From a checkpoint of a small class-conditioned image flow-matching model: 32-pixel images, batches of 64.
Rows from block 3 of a small class-conditioned image flow-matching model, named by matrix and row number. Rows with one number belong to one neuron. Each number is 500 + 25 x the weight over its row's rms, rounded and kept within 0 to 999. All counts start at 0. Numbers have three digits each.
After each neuron's rows are labels from the 100 images, of 14976 (inputs lightly noised), where the neuron reaches its largest size: "patch colour" is the nearest of a few named colours to the mean colour under the peak. Only what is clearly more common there than usual is listed. The data: numbers of one to four digits printed on busy colour backdrops. In brackets: how many of the 100, against the usual share in percent.
# gate: MLP gate (model.blocks.3.mlp.gate.weight, 1536x512), inputs 412-511
# fc1: MLP up (model.blocks.3.mlp.fc1.weight, 1536x512), inputs 412-511
# fc2: MLP down (model.blocks.3.mlp.fc2.weight, 512x1536, transposed), outputs 412-511

gate.524:493542504472518504503486492530494516454498503535501545526537553512496489512501503528471486503459475496501446514498476505512456485509520510502469504513496502514507496480500487483528518518446564500487502466537470540491514515533534518439509509467480439486531515551518489486486524488509493481530492523523
fc1.524:508495478522513489562495546514483525521492489477500517497501490528542502480542476500507489494488474499490517586554529465521504518483530512534531494539524525518484488479468510508472514453536558489501469520514449513522485529486473504517493493489500515550506487510517521486518529462544491510505459528530
fc2.524:520479468524501498478485498527489547504519487465529487503507482544479515493522487487527489484522478514547513512486455492475505513519528507529465526500525475514466469479485474483499497501504491540545498553536524486526444499491483543503547489520496482519499472508525478501513468531487499474519499540501
patch colour: brown (58 vs 26.3)

gate.62:492499496499517491471431542509514475514488481511483515488495514512478531499500497500506487467488493526498495497551518516561479509495521483453500509490497485508515513526487524501507508512509562499513515506517490491503492533542499483522500464475508471481447501487543546488482501515498530517501494473480
fc1.62:528458486467521473493498447505519490473509491531469491453504456524486511518519471474509523529489527516501485497500518526478526476546498509493560524491464496504491499463478518495544522502498532527484499522421508506509454493511501506485529472515458487525533523502527511490514489490512453508508522486519
fc2.62:510524491500528518524482542483518447511500486482527519458493451502510496469507500473500454485485519483515493490478503524493463513471510506519499447478524498502501480525521513484501544513492474501522486488518521512525527456476483474493491509517507519481516510521498475497463486480525495459510467540491
patch colour: brown (59 vs 26.3)

gate.289:476534505470457476539483489497499478469451507498453511531457490509466473504486496504504532459553465504519476514472498469517492489493492526513520570478519507487519496542473471495525497516481473519512502511471562498512518508545523526481531485493475530460476510573490490464542490478502499540490520555546
fc1.289:460456504476451497517485507499505473527463477526534477505467507490490491498504522513466513493523482475476474472486504468479494513460491529553524570482511499542485460514463514452483522512490493518530507474479523511482513471524542507514478550503529494476509505508463490508486495492493513513478520519548
fc2.289:490485524539474523472441481518489507495505484471536509518523503491472512489509465513513492498507487513499512500479529505500492509477513523539508420502511484503513506494543504496476519464461450491489495486469531529473525541479550492491497512497493502534552522455507501441501435470496510504446522474567
patch colour: pink (39 vs 18.8)

gate.610:502507504515464502445515491492479494518510528494489473458503462509523502496486494531521493506502507503477469515464495514496447489512532491486536509501499515511474487508500524473476516477459511496507485491480498487482499451491513465535518486480481490493514507526490520506477529476482454489489445461491
fc1.610:484506491486512507484479503496488514493515536475517497443517502512495498523524524477468503495497493498502537486479485499490518483495494514515511474470507510511502506481500541506499489482455514512525491505499511496478490463525496452539521494508497516480455482481526497484468537532488555501481463493539
fc2.610:535484508515510465533466467512486470496522510484523424480489506517470499486534486507475494485477491474497491509481512477493542498530522501495512496513478529483492520511512476511469535471496503497512482470522511481522479565504503508507503484489493510455459513510480456494420478501491511519501488533532
patch colour: pink (42 vs 18.8)

gate.490:481471499508485469494452496526497497543506502511510521514509491482511500516521514522540513463522506497501488499518512447562477508514538519474491503518474481463496494473511479519446461481512500500496505498496515512482459505513484448473480533519475486486513532557503472507543497523481488517512489507474
fc1.490:492485479495470445512450514476512489504483497519511448501541482491514489512462540510508468488533472494512537531508506481523503489501493506487497505553487516549530522469457480523473515548474468520461543499478501520486505504499477447490473507509537452550524516509510517454509536491476480547469501495492
fc2.490:470517531514538448515503513502523475515474494465487510519498500428526543530530499492491496499528541496497489502501500538525485509495542496486498518475485497549524506496486489498482508504486481546515482528502541502489477516478525514499506492424538479457545490514504514492527504502487504495526487528488
patch colour: grey (61 vs 27.4)

gate.237:474491536545534485501455527524496522458538485479514520499499511584521491533495510526475544487521512501490505519478469470457506554522511498507545440506475542525479519525493531505527477464520580491488532487505487443457473524486530477536492490505515473489469452475505510485520506473519501497503483492509
fc1.237:510471469511545487473488454493506488491489480484473479502503518490502502495550483527461520530492500506482552499483531487526470495467490518512446477512498490485484486511496477484465509481432468466525517511494452507491483517486523545505473557478502526495512524541554492472505532491553514478525480481560
fc2.237:505498527505500520490504519442522501496483540508505540494491458520467470491490530533506497506510488528506497492492463521483477535526509466482509520494499494536466497489523475471483511474562557499525498524470457489486506497521462483509534465493442456527530505545480531494519504492479502507511520473548
patch colour: red (35 vs 0.1)

gate.713:492529483525551467501501508471457501495534489503440445489492543541525466484498480512503516533551472487522494492507517541488515528543483467521522490507503482546512504508509544573499475478498471529507486516481487484494466503550528460511493468470465472476520481488454548510511489530468473546493485511502
fc1.713:532546479492491533517569470441460522496536440486468500556525517524511476475441465483518481495492488466540491425512507523517524526556499515515491500484491521442503511522513509513518502517493527524472458541489502488493463550491512478457492524513497480486484515505500502495477458523486474514485500506492
fc2.713:513472485470496523454469461490448493474540546501537510529511528566506482480475497510486520524551501484514551516506492502510516507508510461486508524520534516495508488546485471487514489501507536517523519476469523500489490502489467528495492498511477502512549496451525477472506506463472505502510485531495
patch colour: pink (48 vs 18.8)

gate.124:476499473479479460506518479506534494515517503489511510505525507499513563498509449489538454454535512499494491520483493472452503504459506550509466470514504513493477473480468515486486512482538541486501510492489464497465464532510501493515505493452512470483495476501547523481465548468459492489498516530492
fc1.124:539469485489498507485502495470470497501534439519470502466517465503541484482502483490478509498443555468480528477457522474494508477516490480527487501527504492516492457505464545541532542516532437503463513498524499494519480485512492490490488493502518519495469476515493500496470500499478517527483463492515
fc2.124:497508501516507490510529548478504518479518475503498493488463501471511519526481517477528493493519546476486502510467487462473471499596523508498522483496452505499558519534451514542496495525500480485481501468523515463509516464518465488491487529529480524537518483541481504472472476490463517532482482535478
patch colour: black (51 vs 14.1)

gate.158:493493520475545519499514533477435519509530553473514524488516483521520476513495487477521494486504519470487509517499468489478470525575455545544497508525488496476497494463495489491531530466445500461509495492495490478500527490466522516460471550533487451517528546511517522512516484509529510494481467478482
fc1.158:494530494522506485544448529493444500454501512527479491459481496475504504498565492456497463468543516498535481509534505473484485516491439508537478507509474500487504443464509524483516559489520528525479507495527540520462487491505477506555463467504488489559521485529522506484455500485483482517540501526491
fc2.158:534497517516529448519448476497551531483536431531490512506464462551534500476511534516516465495473504488464533525471478519501498522504526529552502504473538479557518519539518513501514462493498526505509466498507459515522548486496504536513516495448508522487499506490465478478530540515506497484503483484514
patch colour: pink (43 vs 18.8)

gate.169:532474533459461529490516485523474544510489457517523479480491505517508495528507471483522526489546473484513512479482475499547523506500464507547505499526501527481520494496539469500517503525447466503475501502461493490497483466535509477497530484506474500506459508495447470513502522488494503489503482462522
fc1.169:472486513463523498502476477511489497462441499475465484496515491481540498563483507503511472497507484532514462491498498494496493524552483514512494474504491482500524513552490504484519506523497519475466468529516509483511493511543490517503506537474485450524511465497542503489487457517454481489498508494515
fc2.169:521542535511522482481495493502551517504490497504460487521486519467481459470529516487500497540550516516504534457483504516498490561540522483494485498503501451506506525500494498532520548520571547511474523486515499463495507506510483522528489512501473488494480501454437491522541464518459496500516463495523
patch colour: pink (40 vs 18.8)

gate.232:498517518519470553494558505534493475547533480501498499432454495528501504503487510495520541471486438488504502474497501538479503461518534508478494520498511524505556495516514518520505492474466456502486535493505476516516494496487474494490514466494489536469510503527520494455490518477525484511507477509521
fc1.232:477501453526493525529477487510491502508464510516494467471453473463480506478482451503498477500533488507504501510544509458472531458507516521462487483511450535462486468510521487530501486482524540495464534437518476518492500533521506558485549522475511529517531517507488511534495509458529511465518521491531
fc2.232:512511527501478490487506507501504532537494481495546512529514531503467461510544488482491474486492496490527508468455468466501504505510530492500509479462557463515495540511498475511533520530496505523494439502511438496508538463523474516510508495511517523528514521500531491539506516503517494507461501504502
patch colour: black (37 vs 14.1)

gate.339:511500543490548509497485490517468515508505467460470500478511517488543508528451481487508485529486580517517529498524486553492471496504502538481477500503525465542487499487500477511507514503489511517466481482454522503514474441460493514479496447476480518496427536542507484498496481492502465500490503513494
fc1.339:483512515512442505513512489491509455530480527491495516507500531466543477486498494511493460531493530490497479471463482451536563513471528483494540523509512509560538481483488477471511511441519487519480532469487509529503484516455486518509527525494511533414464487539514493486546497496512489511490504482521
fc2.339:501543509485514458504513500528474487526520521518559481518456539494442481511490490499505509493545440480481472535483507500517537493521524489492513531488460528492496499500533481517521459498499473465486513546477524507537519478498525484483517500521470484540508465518484489507483516489513486513468497476491
patch colour: grey (69 vs 27.4)

gate.592:530467519506537499487518494469506487498469451501454458484460423475538489488511512512527513508495483528479514519533491516490528502496494498483482478552490479468489488503485493491529521458471480540503488523478500507469478532535510502535486511544481549494511533523501474534535492523534465470490496487476
fc1.592:447529514481506519511537506468445477491509468531506502520506497502516520521533529496478513507503524502542465493483503510533525473479500504503523545447500532519474515523483483486517518484530525516508503517522501501522475504489473478493438524462519461574499502451480512467488537500536494517482485527487
fc2.592:562509550519446514504501484470516521472528517502506468489446470493504526556481543469500472498476553505472518507519528521537465511503529488486526494468544464514497507500483509506512493502497474511524505524546509545519508549503475502483534495448530510479526517489487489482526554512543513470505483488487
patch colour: brown (55 vs 26.3)

gate.759:527501494472491502507505507498462501521513476495479511521555525525530460506493486519544534472523476505514490485541483582562489505553512486491463491513523496481460554487514450538467508501510498502492512460486477445512503508525495507498491528458513427482526480510513564475500515475536513486493472526558
fc1.759:512495517490496490468493466527523545475503483535487486495478486448516533460465510548486510493510488491501478525520492507497491509463456515495496543507531516509494546532503468533552494499504473509471540521523496469471515493492509465457508466463461515477480513494513487538481528496501490510470504524499
fc2.759:519508519513465512450508494473454505489477479515494512493546535511475507494500482530507468533525495538485442445433513474537526529478476534518492494516524530489530448507535475483447484518516476539461541541523530500503488486524524464523457548525477498477515489532473484523525498472499525525497502491503
patch colour: grey (63 vs 27.4)

gate.277:483514526501500510471529512479502541512553527492487500513550514523518525512506494489435530532493507450506499491523544467520510524489461550488472451482510486483496498440464501527457526488482477508533497546523509490541502504455480509492507512510513529492462520436528490474499513491461479496502538527486
fc1.277:527514501538505515469499466478512509481488500528508501496466509486499501490492515488480493502548485518511492454506528523491481560518501482510480466517509525471481530515479534524452490520520496514503476469485537521477550508412512545476478518497536475516511496512483495486496491500467511535560525473445
fc2.277:490535490495511528518509494485556494458470460534497464470482480503526506514469535531492483528514503511511511455439550487503480485539518501467492511506480512461475477487530525507499493483520482517520521499473470546461522496477492553488504459502513494473495481492507485484475511494493488499492499478497
patch colour: red (25 vs 0.1)

gate.303:519482529498448495505521511507471525485496532521498537558500479488517472496449496492536527559521506513558511483475497470501494457567504468502535520459523461480515466507487465496479527470514522520485499517470463515464508502447505484556513485516521472506505462508499504479463492490462518482489512493495
fc1.303:514469507512520468516561531461433508462498517504514525481563483507535512519501483507482531463466515508538516530533489500504544485480505499557464518468535517493541491493519564493508566520508476471534525509520463520520477446506487530519494506505520549493511510478511457468493516520487492521515478496509
fc2.303:510517455478513514501525477516499497516495472493465479466505509486511497464486519486543483549513518467464499449516471495512476535528502519483508485516512483454489510502478530502434489504497467482514530492492514503477511526483490488524468488530566499449451510483460513537511539484475487537523459475519
patch colour: brown (62 vs 26.3)

gate.346:504516479477499504471477455548519461490492513507508513521490499486456497553483483494447540512473510518496481495477468525465500478499453506548482489488468454532490512498451499532515489482497537490492517567449494500465465517474479495503516490519541527496463525467494486472533510536509493481483501514493
fc1.346:530490501533486502479497493494465473510534529489541471508499460545515449508516487509492487542464493485491469523495502510550511512486512492482475530478534521517516494487484511490514517472461485534480509464461472507509520498457475503485494437495503501505475498494496491519497512476442476500458462510498
fc2.346:506509494491491503520487502501495478436516496498500483491489511520479521546473529532534507518490538498492493473528519488492482510490519489519525484523500514479562486527473523509494498497497473564502522502517494500497451496510485519515557490524468484471498517527483501505484484480513499467495508540518
patch colour: black (34 vs 14.1)

gate.331:498542544463494472512468528445517471520487492501487526496486479485498453499525506500509516506507519548490492461491511455478481496472518480522517491476517508562510472483458546484466513493509482508482492518516493492460494532535501505515536464509512540497500498483518487492481537522502507481468494482505
fc1.331:497500510497488486503530506536482462504484488512501467483481470532480486520523500511480474496471551511468477500502493540505465499505495506515529474485540528493498519461512567517497462503496512508518532475502521522478456471529517527491461483512547473468546511514481478512501523518512485475500483547490
fc2.331:483521508523542540496480484499494509529503506527472531489518476496483559493460530516515501532438514505476510520500531508489494523507506533484470492503483489477498447519479486492500495543471496513535508487461454498500504540489516521500488512483527476527552471511507535500471503464475490523510507479496
patch colour: pink (42 vs 18.8)